config = dict(
    arch='unet',
    model='text-conditioned spectrogram diffusion model',
    dataset='single English command words and digits, spoken by a formant synthesiser in many voices',
    train_examples=78125,
    n_mels=64,
    hop_length=160,
    input='log_mel',
    spec_augment=False,
    win_length=512,
    conditioning='text',
    objective='v',
    cond_dim=192,
    tokenizer='word',
    vocab_size=54,
    text_encoder_width=320,
    text_encoder_layers=6,
    text_encoder_norm='layernorm',
    text_encoder_norm_position='pre',
    text_encoder_activation='gelu_tanh',
    text_encoder_mlp_ratio=4,
    text_encoder_head_dim=64,
    text_encoder_fused_qkv=True,
    text_encoder_bias='none',
    text_encoder_qk_norm=False,
    text_encoder_layer_scale_init=0.1,
    text_encoder_parallel_block=False,
    text_encoder_inner_norm=False,
    text_encoder_positions='learned',
    cond_dropout=0.1,
    norm='groupnorm',
    activation='silu',
    weight_standardization=False,
    channel_attention='se',
    padding_mode='reflect',
    pixel_unshuffle=2,
    widths=[64, 128, 128],
    blocks_per_level=3,
    scale_shift_norm=False,
    attention=True,
    upsampling='transposed_conv',
    init='trunc_normal_002',
    residual_init='scaled_by_depth',
    optimizer='soap',
    beta2=0.95,
    lr=0.0016,
    beta1=0.95,
    shampoo_beta=0.95,
    eps=1e-08,
    precondition_frequency=20,
    max_precond_dim=1536,
    one_sided=False,
    adamw_lr_other_params=0.0021,
    grad_clip=0.5,
    ema_decay=0.995,
    steps=2100,
    batch_size=64,
    epochs=1.7,
    lr_schedule='step',
    warmup_steps=100,
    weight_decay=0.2,
    adamw_weight_decay_other_params=0.05,
)
Rows from block 11 of the denoiser of a small text-conditioned spectrogram diffusion model, named by matrix and row number. Rows with one number belong to one channel. Each number is 500 + 25 x the weight over its row's rms, rounded and kept within 0 to 999. All counts start at 0. Numbers have three digits each. After the name is the row's rms in percent of the matrix's.
After each channel's rows are labels from the 100 clips, of 14976 (inputs lightly noised), where the channel reaches its highest value: "peak on" is the class under the peak. Only what is clearly more common there than usual is listed. The data: single English command words and digits, spoken by a formant synthesiser in many voices. In brackets: how many of the 100.
# convs0: first 3x3 conv (model.decb.0.1.convs.0.weight, 128x128x3x3, each kernel summed), inputs 0-127
# convs1: second 3x3 conv (model.decb.0.1.convs.1.weight, 128x128x3x3, transposed, each kernel summed), outputs 0-127

convs0.100 098:515476474495496487506473531476456537478536463500479481490488496556471496480466471511513495509487480522472508543507510512479479490475474492525488491503549490502545525532455501490485494477505499541553449517522496520484520505464479522460500491483504489536478511541515479532490462497475483507519502484499497512486503497506525512489519536507442492506438552549547464487537512526527477526520
convs1.100 085:491495499509500513459522465501521480514465523481541500513504513463530532453509483486475457528464516481501476495464500485499516502506503486490535531537503515479480484491501518491481469554540459500478554499457516509466468499527493480463502486549524490462499462496482529478503495494496530450473530563472525477529518491478501499540506440515530516494466505472485498492495488442500485473498
peak on: /ɔ/ (69)

convs0.121 107:475495498503548527511504465528486480482502480538480518501472407496464467489509547479489499457537478503507501491462520470490481482508506549487486456500513479521511488518535509528528497503488543478475542487495472503498549521481470486500516494513478495521483531442511473490498461474517470505524488521498521525527498493514469488474518500454528513512486524561488501489457450495479515492490
convs1.121 125:508479496469473551556487507495476522486488555486537486503525445498486496490495489478500500541488493501481486467486500506498507497484527482531504523497487491543506485479441523476505498522471463493416516534498524525512513503497490503497512513500519533535492451470517485487501513537544483518512481513478495537516524529474515585498474500523507507520512500475474513458525546502520543523511
peak on: /ɑ/ (47); /aɪ/ (25)

convs0.41 079:527545486514509543493481474496502499481469508503507486564536522517509504486511508452506517535500532495513496490434517470468506489489502490481484501474515473524482500501554511529479508435513549526478501489503495523511441489471473470486520509493478519474507508526475496468475497496545491551508460529569545536481474537512493505486484514518461489490503522544484497501509498504473515503463
convs1.41 091:483478442493483502491494506459507498532534499433521515437494470498474508492507520485488528505526487515523501516504458492500466486529520515521491455495468507476488490494472508447514473510453479490499490514538501495464541468480499497499502500480529511483496526474494503497538501516502507547552559506482543551506544488485504477505518513537478503512462444485548489471509480497481458509517
peak on: /aɪ/ (30)

convs0.109 122:467509523450499495517499515538503506499492504520494487510515476481457476462521567473524511486543502523520516506498483493490479477512510483537497431530511492458492517504477505525471483541495477507480470499509470490487483513470500491490535502498474504536488487464500507461492525505476491459499470494504537505439477496508511492493515536475493434523537541448493548540550539503485509481488
convs1.109 108:491478454522524516454491514515494487483533510506503480500507525499495496493431544522500509528501501488486543486517468493494500496530467528497487490476464498511463526487532480469481538487502521501485500509507557507515552502536516514508482525501547487462534462530529525500515496508492541496504472454500468499444465484493475483518521494500492508464506515509484492506552411506528509523457
peak on: /f/ (44)

convs0.48 130:475534503489523527498481488491479462519506486518482486496505522499502482518507507506494537505540473480483499564510513508508535466497475522467494501492469486515452496511491489498528492455558490484492480475470484486518504513485527526524505483512521469457475482462499516523500461509534508571570502526464542515494496512515509494556524524485545525469526468486481479479565494505454507508515
convs1.48 143:507478483484470444506471486488479525494473557491476508492453508494514516491454467439487501498480494541501543494497570500506510500502523499515494512511534491518506468483474467497492463469450492470512488493488484523500509458516527500520496486459513505520486537519477464535511500512507474498484545476486492506496522465489477494513491500522459457515453483482489483520402493488507513479495
peak on: /s/ (89)

convs0.50 103:474487516479466471493492511504472509509485498465523522466514479464526499470538543515475483453484519432441506525463546516461491498499508495491547529461511494476532495508484536505546504536513494474526470511483514498491508523499499467516516498482486510506493548481481526510532535488502483507513516459484516503535464467507480521485514517517468501493497533497585522495504495539478493540524
convs1.50 093:505545486472546488521488495505513503469473509486486465494499536526458504486495508497540486486536521492478492500492476477493520507518476513474501469541496542470529517441461494476521504477482482535536471460517489537532513472477571500511482479483520508445478463525504518480487508526502495524512475478502501502491458508479442490503517478470532495529514419484520472486491464511491474505485
peak on: /k/ (26)

convs0.105 098:484486504529453571461497525498485487511499501489484499473436501507489501499534488482550488500502484524509515453491480497526468519540489516472513490487483476532460557528500566493511485473542490528454455556498513515494515549509509505516498511516472519497513487492498497451500482453527462507493481490495484484529532523480477481514488471470479509503498467461517508445493494494492512499470
convs1.105 110:467506522490511525496537475504491525509472487456465437466513466496502500492530521531495476528469522498463479504477496473549514468468508482468465494503491473446516494476496466512491540519433524496454490480482484458501521547513490483519531476471534501484478514485526500468523511503448509517515528481498520478505470546553466490468460495527511513504510498520466498509473495474508492484511
peak on: /ɛ/ (26)

convs0.108 114:475543500468528483495527471546522485450495492498460495494478566517477531460505492527528491460510528493505530514528500509505526466501503537528522511512512529480488490486479510473479520513509471517543500498473498509495506455518505477489507524481515508503492551514493545489505485498458486530534490507532494546430494495473475473460467532472538455508518501477520532536510496511475453501470
convs1.108 124:518434495501480516491541478469525495474461505511522531526548528531502471439473473529476521530463471514538514475502501528499509490529519492503502466512507467494497506498532523493480457493513495527519474495487500493523484463492504491524481492490493495465494478543489457484503493545458547474486459498500503463455549508497554503507502492512467489501462505446545496480517486518511498544498
peak on: /s/ (51)

convs0.3 119:485473498544509482518510482511453528504523526561471545468465507516523485488479472496488502503499491455494490498510489489529473467520497528519505490505480472452499479537489464488481473518502490491488531528493491497455529557545466534537459522465508490509512517496532499491487491533459488474468488492494507536448457466527558463471498500525523478498506530505503521525472469511501460518499
convs1.3 128:494496510476496545510474489553453474469506503472550508528537513490515512517583458546531512496491454478518476507473490518503506484510494484459495513474520497511525537483509490524495477516500479477507508502494485516493515476486472501460494516494486484501487453479480511461452474510495486512517497538509487459519443472533508506492532456503504471539504507533457532468563476485503504489511
peak on: /ɛ/ (37)

convs0.61 120:513442492470496567491489465496502519458511502483478556521499446519490529529473455506498475463495488489489478510489508506490481469498456543470472545476507518522518524472524526477531519519491526484501503510521481527519526503485537523508488479526488505530493483511513549524476519492534508499463493497486456503469517487507471522503493485524531518492563453512480551526498485484542535498510
convs1.61 118:487491487497499498508498499490503524508448525520534466491488496523475519500505478455471526558472509490492459482478532480503478483505477501491463523499492492499501530458518430498472467512503526458493497494503471532442464438477504498507473524493543486497492503484497484566490520478511521501536515568503475482451485462480525493462493463513465491521499511500527512473523521488508487520465
peak on: /oʊ/ (25)

convs0.97 108:493498502545509480463518472496481511486521514444457446551488520520509507462475540476473510508499469500516485536524527486426490509495538481519509497476489524472502501455526519523482482519492554497495545500509517497521525494477507481537503497501504491496512487505484505500490516527523465489560468490494488528491496479560539498535472461452501476509501516536483533467465491502500483514543
convs1.97 112:470499513528480500507480545510489522483505502507496506451432503502505505508510478497493501509487512495494479513467498472494462568455499491466514486495508486500499474489495487455471523489486512467425517517464555497462514467428506526513470508498498496494481463491528491492525485459514505495458516484486498530439483518493490522483522549471505500478511466474485545482506538483513539471498
peak on: /ɹ/ (25)

convs0.32 087:529503504539527442485490483511472534475470483498509490499540492514481527525502460506551508470490502497488514513507492546499494524470517515501461533480492525489510487512501518499460541473443527530449469454504472470478493499527477478470512534534465470522525491475488505484532510522504490493504551480521524521499524499516463551502523506496470470573521510498511525506496508499510485519557
convs1.32 086:522490506487460472485472476483520468507583529493493521538502495471493516467454486478496503512464534470517493533529525510482493504503494510481532472509516516483499499525506519472486437494510519471504513521520493525483541498489509465521459483460466494511475470512476483506489502486480491449488444478527541477482515496529567458498477522462471519457495510476493502530504503515461495467518
peak on: silence (100)

convs0.88 079:529454516515478468491518480485505538538488488479498513506494539527522512507502508494497509566471482483546494476512521483541520499493512505507457465525482483496502550444513463477516509502560567485472471469524475516523539510438496492515478525527521473504498507513515527512493506503460506501489497527497460527500540477501480489488475536524489521479520505460492467492458513510471517473461
convs1.88 100:471516471516483506528465515479489452478460535529507495530448493474496508485481483407506523458540527491501515492502461471491462508499484528463531493499494510528492471478517518505477497453460455485457505494520506525493497468530485518474505478482501519480496525503489500490511496483511464496511558491514519503481432522507503484516504442502553486508482496519473541503478481484505498474485
peak on: /t/ (55); /k/ (26)

convs0.83 084:478458487518477527501518523547510480540534527442510504513538448505518457511514514486488500510497487533492493507486528486482509483497501481436507482506481508515486484521512462502497512528490488477500465479501512494519463520478488462493530471468488517534501540490547521532488496510533539520478478528495505501525470476479470511493494490531488471510492548511526431479455499569509457471516
convs1.83 085:518512509499525501489527514481506493526461469533489508466530475496527491477515508495521487498456484502506474486508482525466493548501543465500488500506528514496501533525465494489456500484507445502521485452498474484504513511496478523507504504475504505454520557514495477548471482481470459472492485461501532504527511467510547474456497512489494483494524552508455498487429533467542527531539
peak on: /oʊ/ (30)

convs0.51 113:485470500497490469500447489482468498500525524435507492510490535519543490484503534507518502504564526474512537508478490500470515449476458497501527525486509510469486509547493448503497467508540461485518477524502452531493534486495497506511482502494453492479503491516522474517501457514494513524504483563500491508483485556496480488513493506524471436490454529500514490489488479477504461519463
convs1.51 120:492517504493492470513532514484503500522465510509523478506482501502507531588518498460476488555507488508493488492496514540513509530514497482458433509472534517484498482441493481562536517491528539502485480510520552516494501486476471522493522489517507496531470545443499479483510509484529504435512487496499507494536516499491487498457536493483509547486561499507465515489478508506496499496483
peak on: /oʊ/ (44)

convs0.55 097:521520530521488466525512525503518514491501504465506481482459434450497544494518477477533491485521502475503482496487499443527467503498505497483518476483525521477498537454516508509498478501581471522494467502490458510440489513495505515499505530519500518473525510476486531461482497480453516452459529479479505482480471489499503458513521505480451487527512508479499525524512492520552508538492
convs1.55 096:471519511493510536489462545512518533491488468450485507486546501487502460488517514492513497518526555489479487478473483461494477522508529508504481542533491461510493474532498479478475539547482488495465510457503486475518522506488461499493519496485477538495510495542501515462527480481529504506488491529470509486518489523513460536488500467521528461514513462541495533523594496524529493501504
peak on: silence (98)

convs0.9 139:514547474490508541473508493507512536462536511493452473550448554512487497495504484483489486477497504506537511530479473488457512486485474492486471487528495499491502507472483593476528483514497584499497476496501511523510507519510534544470510504488500508507480514499502498531492496507568502491498492491490484497494512529488488533492484499520537520474463436493503479486458487454491503476501
convs1.9 133:471463482543456486555538473461477537487483524488491529480442461481548483509491496448506492505479514491492504501540470486486517515509557516435478485505509487461496463437504481491514502497504505505508473464543482489479498490521497525510481458505514484545488486510499487518499511505564525522480502491488522484471467481504515501516507475488457511529494492500499482511451496463481511471469
peak on: silence (94)

convs0.106 120:477507508472482488518512502500508513529505529547464504553484506504508460511528519497510453451505515495524527516516465471522474522500542525499475453532508500525481506471511472505505459514509509501545424485505519532436475538530525531472530553497441498469502512484479469496526510459506493517477450480537488480485503506507480487476509507509496492508483479479460514525485481480472513493515
convs1.106 116:501484501528499514501492474473506539465489496538515489507507519455503498553435520481502525527496496472495510506524459505495480502473479535500512513464464501488480485526536530477515518528514497532485509548516471465499539522490489473480472476524476531487526513483445507415462533535474516486505511517497522512542510503477502485457502427480495466513529496462509510495504489486515499473511
peak on: /oʊ/ (25)

convs0.36 102:532471526485483478521493498551501508490473491484513476495486484491518516499513507466508522533519509513465477516491485531514522523509463464468515530494462467526490513525467524546528503577521500478511513501512498496486536520492456457437493450490467484508482499499507539520488505492498477445547479448486512536469491522501480484489532441532514482461530491487473501499474517500525475486493
convs1.36 095:480535483504480525525496484437504529493518508558461513487503540501526477472492505458464501516442500499497472466478555495517471495477502505514499496492478496505497459496492467452493486519500543497489491473498547502484507484497520503499489503534490502460546461531479473514507513513466516481429480506495495472534511522525544518486450506509509469539502510481495497502553521470527548499481
peak on: /s/ (69)

convs0.82 084:525500503552494482495472491523501544489491499492515538508467521512502490499502540523512515490500482470494472467473455547454478484523499493500508543511497500523466517482515503559535486461548517516564496473489500540522484518501505457539497493500474533491503516492540436521492532517506465502491508501462504474506500511514507520509510510518570481538468469512531496526457482469472512474482
convs1.82 082:539469527489515484538474533496504477518497519479504450507517518513517483526454503495510484485484502538515547517488547489497511512467507536498481489506529509490502503479440498449508505497459486518493494497550498492478484513517539482482503506493494495518498514462465505463490498456507509522489537504543487522435526461472467461485487540469482530440481548462474493468474520532517493482506
peak on: /t/ (68)

convs0.62 105:515499477439487499537490470520512492474451562506509470487530582488497496534516483510521502479542490501549504476499522532510506478530504482488503505525471507521509515514531471528504535480505526475515505512468468503467476459469536492504451472509500476514480438459516501518510529501483453499503520518496506507523497453504468516500483503478530511504511508555474467492532470495471474514506
convs1.62 107:523530521478496479483503485502480550475496449503513498482505492583495514465479498539475468499517509493473473524482527484507472497460502472512480471470516506492453480471509550468517512516483461500503519491539494509527522486467506524498463501477503494479516528492480553490462483475485525440461513487509522488445517507519523504487491509478479512474475473469535560510496505460543500503483
peak on: /ɔ/ (73)

convs0.95 113:501429486506509466486509472482474476506505549527516496527492535449509519507455483513541430488521466522506485502544575507468509516501521506485554500475478517491528503512478504489467481480502497520480497531530530510513509524489535509492488469502480546510496492504434510484498493467512480536537536486532533503534476500508491513509465479517482519492511502516505524498474487489528511511553
convs1.95 133:469483480484518484484507492487479443515502517466502475515499481525479487461498500509494500506516472481487511504480471468507517497511463495450493496501470565495505481507492437479506480526461544515482494513573471534494541499460492470505489534477519469485511478477505495481485463514487502427500504497489515502468532503503513493517480473470492455461482471486478497467483486491491483452430
peak on: /t/ (27)

convs0.127 121:525512515503490503500500490516420479531514502530494513454508476461449534489523517513511481500531512519510520519489532493501564464492480514506475517435506481489492462544501478498486529494531484466507488515476464492477449466466486470465496506525500497509540524503496506446502510482489502488469479512470500536489501508517506497480465496472521457538431527538498480514536504515510514523505
convs1.127 102:508503486551489485512529485509511514498532519458481485482495574507499529476483491508509492514485555501507479531472457506505490461492511492501518491519531515473500491522510524556496518510548533509512484473497502530528482495537451500493487480470487441524512495587490499497495470516516511526461507478510523532489526502473581514506515504501527478484527487535538543513490478493502481507509
peak on: /k/ (46)

convs0.21 091:490426508445508486451486479526515475475512517465505507543465536497472502505509520533529520531513499539451520484513499518520501509474486519527482482468554515498510450507533443484459513478488505456537519487501496521513520543455522490482525530517486472469487515512511537463476497504531485504503512460524494524526476501461540486482517504508508495503487517468488464463487487505474496523491
convs1.21 105:460508490508523479538547518495482482488488498479529536487484492492503486549499503462481498473514451467510468508464445459493483516537486503495464499498487496484494482463517460512503501498513479488447540523527531483472532485483523490492481458464526502531493455486453530527498446496494477498519534512478451537499475506537498470555474480483469538488512492510472502486488527492513542502508
peak on: /ɝ/ (68)

convs0.26 111:531523543468506501477494504522496516503497532504475486534398453457495477487474502504490496459491519507510516502506535532542521486472507511495523505499535493494503479501509496509447497451478521498516505536494474537491521522482486503527489506498459505543491471449502491547474500488522462465540462489515493499493539524481472534530495436477497495536492479504507511536469499490530503482515
convs1.26 118:460470474487479492504500508497515479494479495489541524595523482525509482524508471505532521519517502496495511515503549461496501491507495501529470553493501552511533490507466464495483439514422521486526522516519494536463523493436514516493477502490484492550511479472464485545507509513476478520509546493506499466497486494510511519493504527491475468460486498501491491488506537500474483491481
peak on: /p/ (30); /k/ (27)

convs0.96 099:497522512525511507488457529495479471489473486492504527532484481517499486498496521517520535514487455473478465514525496522465526500439472492486518533528527523502463522488519562507472526490520494477506501488540468516518501518448479499530505473481546483503500476522497512511496515479526502539554510522467521496528535543470521521475534497529533511546549528487478502450534505486514520454484
convs1.96 087:496498485508528480508528447492501528485516478473465473480503547490489491468497489490470496458479531507531515545473499483518520492505496514526491482507526530499528474448485452476522539524508470523490454503501530505450476530514496452483515520533531495481509506470472533514529496476484544464504513502504485491479484419522493509532479519517485481484462498473510515493414501493479496507492
peak on: /t/ (39); /k/ (26)

convs0.101 111:495488503552522466509490497475501470483505503553497470553498472474529498482481527469473523464529543487531555517501509494528478478490504492485488498469488530494516503469506426501481514508492479498454500479498465536497498466444482481501519501500499503498496500516506519472486496469463521545502506511548497550439489504518506499462472498501499469543485541494510495481432515508506462476498
convs1.101 104:487464484485440525511506481500451514506465494474472500445507497496465457500480495501513469509507469503480527517486476472473495502565519481515516508538508472519465468509494553520498517486517502496474532498535536455517534497520514512507534495513515513483472480472495512494528491508504526489553520525465548451492475501473464500514489522503504478456490477563535494472517527491467471527478
peak on: /aɪ/ (66)

convs0.98 156:472521510507505499507503465506536498505483494476523532530441501470495512495461490497482486462516502500502496501506488457505492467522489548516518508469501497502480469523507532483511494515490476490504470503511499438491545547544435486460478502506471498519497505522506511462462483500542448518527471524491522476455507510493506526502493498492445455508498509539517453494512531494499581512467
convs1.98 150:476504490488524534493520447524504471499453474468518481499535490505526484482496471491513517504477526463506480497547471490465480511462480460503461515470483509490480492478488508505526477532454484508469497504503514503526500500537492478449506530515468509488544475464495488463505504489492520470554520528512501411524485500559481483468464500481470516486464496505514489487470482457502517469530
peak on: /ɪ/ (40)

convs0.23 087:474475510501484469494526458495532497514498498527482495497446422509474487442519473486506493479507471506530470494494518442484474531535479502467508499513508499483518479467517520485507487534504478473499529500473522487507523538509486478461511450485504504500499466526483485479492492497495510488511496482507520525544462505473534505457484555516487468494530479516434494539507512501548558519524
convs1.23 105:468576509472497563495517505511468512502469502478480526513530480490481483495456502489487548503479535530485486491518514500504487500506470494500499494483507466523469522495500503499520481503469528525498561486542486494443474494458489518501502534498473477502493457496499511516490479554467519502493475490481481476469514462508500488462510444520460496523529485509562509445512503495506467458471
peak on: /n/ (42)

convs0.13 100:520495513530494527482481495553464535508469478497524502479468474507448481428498473525492489525498517502496488501496504476472522468499499509530495471502493509494509465502497496509499502549482481510453577519469589496506512523503461488454484497479495507497492462506484517462511499472513483521466524525481502474467483473516522533470516534523480470516478493523456528521536475507518529500505
convs1.13 102:518492463430483484499496466490456507505521508494498469502536469496485531491509528489480525463528511505532490477488489470498507534534517508518524517487494509511469497486489478485500515523510553485540544530519473499497491477485514495495506542527504485538523486485475500508532529528515553528504482546476510452478502490490465480517475519501447502526508506586539507485532506536458460526496
peak on: /ɑ/ (25)

convs0.120 089:521468529530498527479493495522510493524516508533495518446503500502432445518521498514473534517466481481522519441491464525487510478477495503481483490501488517489505485528490445529513507487478493487502453480519507489492487508441488506458533483540465495490479487488494480527489463498513451504451524504484451519518486517510471519487489507542527479527489551550511475478491472481489485464465
convs1.120 091:478509504501497511494503493527522512489546490541491487549461524453491505522543527551509484510483457493499455519534486496489496511475539556520524537486490465519505485464510522470520478459523493491499531553533526468513474481547524539503512525480491497550496508506508519474494525553513526512515483505491499564520506506500494509487520502490531530487542486462500531459497488516471477533520
peak on: /t/ (33)

convs0.12 082:519510497498511481464509532516465505501453492468491538491523466492510527520521469561495501464483547489497489486446438498508472529512475520517476548482496515538520509527505481488467504513485514491494461489496487528477516504483519515497514536537513506478475466482526526463506520518462479516506482503493501488444483476502466498494515505476486500505540457459489460497467442495483569504534
convs1.12 089:499513521481489522453496428459487516473540497497470480498514504483485475499470484415478484466501511517534518507463554534487512511502466479505549485528498513501526473456500472474524450498492535461512490479491528501441487469491514514485496532484510491511482512524524502535522517506494499446499518498486499541527524520516499478482500490514455489495495535484494537505469508467473478465499
peak on: silence (100)

convs0.29 101:503487501480472472528477466518486483514485506488518489491502470495463518505503505494519531511499531530500491467518491535505501480491464451551525503489471452511493482518557489530458496530547522511479467477508468487478495508525500473487497535454502494572524502538521475511484464511496499492494480494505513499421534497535483527487492504501518454454468542478514493522453479465517510469507
convs1.29 095:489488462510513509539486515505560516493539503511469480493482474510501536508524529535517498493516518471489485488497497475477474528519506553524481518468501532463552506536502493496545479517499457500498494526540535466494497506538465492499445502530497465527529518486503502535516516486535517563499511517489554517511513514509568507528494537500492483517507460501482509494554494537494534501527
peak on: /k/ (68)

convs0.18 080:493458483486507454485495521508505506502527484489550430504488445473541497493492485531493521504530494478518511485495446475474510494494533500519504505512542514490489495526524473496514477505508522483498466520508496514479484496493534511474481475541513472502503507504479489509469503487488490530489491478492488553469532480509493491513538527475436546501531477467438525533505524508448426473521
convs1.18 090:535518527514483482529500479528510488517471509502498549515490514544478536493502519461522461500479495523516480496472566511486537494538487483537505535516457489543508481518505516493517523503529495512546560511519481524547532509508528532493511510475469517458493487480488497486503474508508476485497515524483485481483473506509524552479475501520518507489522466487562547505495506528540558546494
peak on: /aɪ/ (27); /ɑ/ (27)

convs0.107 121:498478482482486541496468485509504493519525469509483495512472513483490507501470469506501472450499505522508519474477520508526499447482503501493492499504492478525507483554471476491456515484571509499509469483493494488510521498456471466459506525496519515526501474499500507487501490520438463554486476516493474516479509459496484454480493441478476425549481504514522501507506454535485471470461
convs1.107 130:517511518505483528517551518529502463492507521513507515511466434539527526555472496501510526491502498474497497539524487473565528521527499505514487524501506519520476489437485500515537529483465525512541461463502486488487529499465480497536505489475485496477526538545491516514512488491495502493511574494516444516463480505504450485528508500514495496510527500447472516494497505521501505471480
peak on: /s/ (48)

convs0.56 123:486507465548512504511475533518495496501469529445523489493456509495491496545518477453507511520533471494518490502536503475471517504517509495518551458465500525441482487557483490526471471472535527505460481484545501481539516498488502447445542507485480521532507507506464510516502492480511490463507501551526496483540526517526496498483505480486511481492502531528451490516459496488486503491523
convs1.56 127:532507500439492502515485482472510501493513491494467451508514496474497491474513478512469493459514529516471502493444491518524510498491485495503491519502486549497483488473504445499539533527532500514434463465498498519489495481436467481503527533523515534453498494447465509533516497514471530482501494473503510479535542483504422485484466529501538474520501487508498507479489501514494473514469
peak on: /p/ (42); /t/ (26)

convs0.99 106:462496477464494497513525471515501479519482501503496518457489569499485490497499506497502490468549512505487491523547584470544502512500491536482514485488483499489508475498473472519538505464494530498542486499481510492500484546472512494533506516503511528477465550514483500506502512521476458562536524481517460528468509486536503523525513481476455515506512518555515465497520494493490500445519
convs1.99 101:514484510475473462529449491475493489534496525509502510509505486506504498522512494480481511484477476513548467479516500465491480488494544459497485503544507528532500489492528501511490442493488455479478488511490479513456498455485489539432499512467487473526527429506527517499500490467529488488482497506521524468494495537516500503528489522506494521531521450470454554492451513492530517458472
peak on: /ɑ/ (29)

convs0.8 098:510487494492545489508473499479532525533549490488495538501520475511479492512518535527477486446520470539496516514461519522522499534496512556488533479444468478498440470498532497519470503513461500498495501488545497478509526512496510495546535496479517526518478490466468496461506511500522509517513502516473524483461511526495467459504495460520487441508474517542491481475521480526458537473510
convs1.8 089:512525483506499502464527482496515492486467489527498474452535483492493460482537520479546516530475502508483504474521481449509519515500513491476512518518495516545512495522490462462510470487514485462511475503503530508492495459499537496497526510504486463484534562544562485537513507484495471468496481523457496546435507501477509508494505521556543489492509501547514462537525488510511532508529
peak on: /ɝ/ (30); /ɛ/ (27)